Weights of a small class-conditioned image flow-matching model: 2.12M parameters, 13.0 epochs.
Rows from block 2 of a small class-conditioned image flow-matching model, named by matrix and row number. Rows with one number belong to one neuron. Each number is 500 + 50 x the weight over its row's rms, rounded and kept within 0 to 999. All counts start at 0. Numbers have three digits each.
After each neuron's rows are labels from the 100 images, of 14976 (inputs lightly noised), where the neuron reaches its largest size: "colour at peak" is the nearest of a few named colours to the mean colour under the peak. Only what is clearly more common there than usual is listed. The data: drawings of small networks of dots and links.
# gate: MLP gate (model.blocks.2.mlp.gate.weight, 336x128), inputs 86-127
# fc1: MLP up (model.blocks.2.mlp.fc1.weight, 336x128), inputs 86-127
# fc2: MLP down (model.blocks.2.mlp.fc2.weight, 128x336, transposed), outputs 86-127

gate.68:525515521430536456498465480541426525421537413452457563513535513561543421497538540338450420448507481505532577573479471474490418
fc1.68:510520487464368516485480534557480469421460546565479455516555524475476528482516536571546531561497554512475409451599485545443536
fc2.68:521495494518421414537536534560434445476479463484438471500516371461484456448530546509469436526512495519515488526535534545577503
colour at peak: green

gate.144:459428463487471420420581475361461614478518492497510548493495491508501445457507459485457553524548495477545512491556524507442559
fc1.144:543494524543567469524566560563606455414530535495418421507413497528504535544478451475452399488472491472648447442430464438536509
fc2.144:464466404486460512441493431466483554516490493517532543465573509495535428453549555553565495564508489449479522584506613561411520
colour at peak: pink

gate.87:495499552495526376525559582468584538484572516410410510534472495510452448504548422481487468446582529415496496431560485569541542
fc1.87:372484572518451417418535530583452568543583525522412483426453534496424514579496529471491491495610580427593494510553495513516485
fc2.87:533564478417544545547550598501539555563552483510478595540498576507552490485557461428474488505517541548532540432482481505487489
colour at peak: grey

gate.298:575494505462556528498553566502508476536503600481498414549477489549579461476480484534507555466604469521528455418545547517516440
fc1.298:539485532539506413482461456477465541521542462443484558433489428511534410398465488476572563476473455547509528538544430540407581
fc2.298:538520556566508431502452420526455465482548484538520516429564447556569451474496490511446481415447424564537540544501422487480410
colour at peak: pink

gate.163:483517484526432468487433614561475531356533501478460415430484561543467527583363491445523539501530434548467506480548494460445462
fc1.163:510505491476485454415482554501488420492623607514506457526488523558548470468479568518424496502598453501489407465481491606470540
fc2.163:577440499514541530478552483434552499587499493539540510503576562497463513507563502504521613480470439507584555531500508503541562
colour at peak: blue

gate.172:523428536440542485441504506535518437532470528549553431546490521448514543570551429518529523565470471530610542549412514569491480
fc1.172:572551451445502453483477510458538503421473467538474463476570520474582518558458514481489504525449464438475438480470536519488497
fc2.172:508568424587500505484549481377464431482465480458548424507446596520549450559522516464433445513452469478493528401600519516567474
colour at peak: grey

gate.171:496523541445517553499515512468557451535476486531462577589497536568688488505552603561581515425528468472478506519506549500477531
fc1.171:439503597453577520491512540520556476556505517554550524559504520479535434516525593578532436451445452496448575530591565524545525
fc2.171:457433619485529601516496446479496519531570509482595577545495433452397513423500451550588538546512529506491525456519579478565541
colour at peak: brown

gate.124:542520521532537503468496563424550484523600514472600547437470551574492623541557466447471510446489556520593472405510495492630601
fc1.124:477428497516454453511523503526511493435401503503476440456555491410386481419440547473547488501507464403404534533536456494472516
fc2.124:528505487548458532550475446417554521518499446553490425509459544571479476554521394494523530456497606390470467491524429470415527
colour at peak: white

gate.40:543564428501540492565499540426531502524472476548571449481537475588524551524580591469501473507517543544463580541435480468485525
fc1.40:470527438549500558464544471462476402536549481465513522488488555487510573501541461569571508498538552527549477430553457496515621
fc2.40:556481542450518486500476486608452498470592469526519541450460466460511487413508518497433430461503436553574504574456556528515447
colour at peak: black

gate.232:548454417548458556453507464484465516576383475519542520505454488525519488521623533419579522515527570426451513437510400488450589
fc1.232:498531469473571509507450618515512483519468462482517493558498492518452478544398486456474543605470466531521597511563554587455479
fc2.232:473518477553432566491462506523539518500479521436427466502536553454504495421475515522533547545379557487447594492541453539438505
colour at peak: brown

gate.202:515578459545521495474458528600603514502418476487541542515529566603632508578436427461545415596438507587545472521513467457574575
fc1.202:510563500547476511490432491587566471521426472440466573575533452594551496443547451448517470583481465566559489488521580578541506
fc2.202:557494560513500399488537427487542544510429463464485516417532556533464489453524551439481493463459493441542468407481507599565395
colour at peak: purple

gate.319:481550566491419562422487497513525490448558406531578505503534545546612422420570515360561475412561569494559561496548487452561469
fc1.319:527469418557460545595540429492444444511516540570429492467578431534401617511534503489440516535418537497424468490507472481442455
fc2.319:492528494476424475543523496636435497514424454536396536537589470492427517466534490584459504550444478522455482489485557475497599
colour at peak: green

gate.210:459360502448500572515542439591372496533508575502499516507596519488468496504471579479547542528413494453517486477539417466563530
fc1.210:482411620443469552511505474519428397420504567511503542475498557461556491518476503456491527509469427558530458520445470537432460
fc2.210:502511525516463489525499487547418367544534541489522434532562482509548442403544535443492498527446466583540506525434518545538493
colour at peak: black

gate.101:530432434440447482508484535577468456598456497489544490519541453546450453452420437411536486524464476527512487559519430486552513
fc1.101:471510475475534464430489478436523409601456499451509549571499396377486403560531490486636511467482474498473499363461511481447434
fc2.101:444524544498466522515462496430520435583529572467483567529548445452518362549496491505481502453454471516428512471388504412474511
colour at peak: grey

gate.302:420505460425578559559572520495528501431472531489544506548501631483536459518543572512530466476530479478441437461435504532391541
fc1.302:554396480445518513467536541556508502462441582499540618429541558491470537510476513600501387452514491618587504489404530509572460
fc2.302:427501460415508502514503528548513524496507491501463506579505485499501480505457555454478471455490526487407465544448501515498435
colour at peak: brown

gate.114:475508406384467492455515457521543583484504506561392449497454516515437448488523495541509460498558421604442476516549521520529471
fc1.114:439512522424523494454569524513524388444454488466524503487464401514465368507390544494487514515471553560456562531453397426501497
fc2.114:470515502533528419437400507495442415420409486440425485445479477467507467480474570499570511536553617450391464567522488525471608
colour at peak: black

gate.166:489429497577557505565564481476484549507482521540464538530528508475559462579422418500536477513457560493508618495575588473497404
fc1.166:512564506458446546537501542547451554406555436517491464576537483546432520446517537487399469423448459495454522509506443476511476
fc2.166:499510461500385456518508464615451503437534476589474522520522523471472511515380536505418425429525453494428595518517523461490584
colour at peak: grey

gate.244:514542445450470356515419556465485518545562502418503451474620459481470481468404645513498496513561509524454538502505458497507543
fc1.244:514563422520471475448409366417501536491465422501542504511362459493523537487548531475509502488476544445552407376373526466554460
fc2.244:553518580499480497530530526477461485532561463567509492483551463499481470382578527486524446507475539473545541632467557513406564
colour at peak: black

gate.200:496486534565524525526622533393459586525567561546486479461481480523546455594468464445454480509515512538514436456564491502498440
fc1.200:524505515518540444523454479596513464509466594565495476566503509543531509473446513504537492441483532466510468439504578434473696
fc2.200:579558464504464493580642539367494546494560526526517535464506497473488462591508462461465498500488509478498467519492397543453409
colour at peak: white; pink

gate.134:565564568519604451562495448553555587458481576520554491583463509558566571492559602558527493411602452522452479606470542489501429
fc1.134:522536527493533457568494507493429549480468548460493492446523508536499602486610582440488471512515450546451490558435424536498444
fc2.134:470482551562508466511518526528589541447408481404400480479502493533381554521514471483477426571470461555518431564564463505423609
colour at peak: brown

gate.126:585633520575457475453526439496466509538585479502492485491506529518461524516525502533472570546562566603468483455509442412507454
fc1.126:453447480411463465503456544525429544377440557551508479500476459439532499500466491428445518470445504459544508495498567565587513
fc2.126:475443581505512525505407570542467496502507472448471420551596493481587442447517527527530606512460486496487480457490511561592461
colour at peak: brown

gate.54:498522471533523530450546504418530419547519452605572496510497441535425538478541495526462508539488608412498475473526570484513561
fc1.54:565546431468529400480455555512483516593493542464489495579539493502490521565557475536499551477487512538514479468543582589532482
fc2.54:591465582458528497519482503548611491546562484464538558522570562521528562490455536459488513494540458559543430569492503535385453
colour at peak: white; pink

gate.24:425545578498515522475460539455558520480480460437583430482518582530494452421504447478466482534617490507432479476479512515445522
fc1.24:540468312476570561482548493491423499518452562517468508481497443461469566555568526560525439506417499388479458477457404443420524
fc2.24:564428531588487470523483455548499432464524495489488484551599397523551468577544505487525538471500436521469509587526529486611473
colour at peak: brown

gate.258:561510604450547561498551518569476493506585516386419560536531502449417465485449526489583506492468403469517540504496422482476577
fc1.258:577466459531523533472477555614415522519473437589456432561535510468485497530505462498514451584492510522542505566515495604469464
fc2.258:490545494472589545472503475409376483478555495559440522533483487454545468538495548476555418430443496539488528532366442442533652
colour at peak: grey

gate.96:464501483538526489469598441483483558516584494492564623494504454486469418449514508513492569404499473574471523515510421534410533
fc1.96:522546581529456484478502493482484524577517475544545468493592468510536457488550502495519627436537539483463536534540459423459478
fc2.96:519493383478499469408592444495496607438497482489511520520522496515473471537478436495489486441464506563463573574468487500514465
colour at peak: pink

gate.262:655447499537567511465602493510526469481518480511489570532432497527469488490457495530565480502566461576500511547566479477511519
fc1.262:617438543474536533432475399464448489459481430468479493545512511467422486439418464464567507463542551484462478631543487623445541
fc2.262:469504525531499549421493411485475546452430414492467457497571608512460483427524520494550490462509547490553542651469423568449555
colour at peak: grey

gate.249:512537538437507550493544376549507531449446542503472512489507530490581515491653567421554551616556607387537593509553408434488457
fc1.249:565553496409575541504464472523509457436517539522418522584442507494464512495544576506508497528584474454463502472476570503426493
fc2.249:557529504495492470473462517461546422501569520518489521542439514507495528509455439393580533454529608481521555520434556541476503
colour at peak: purple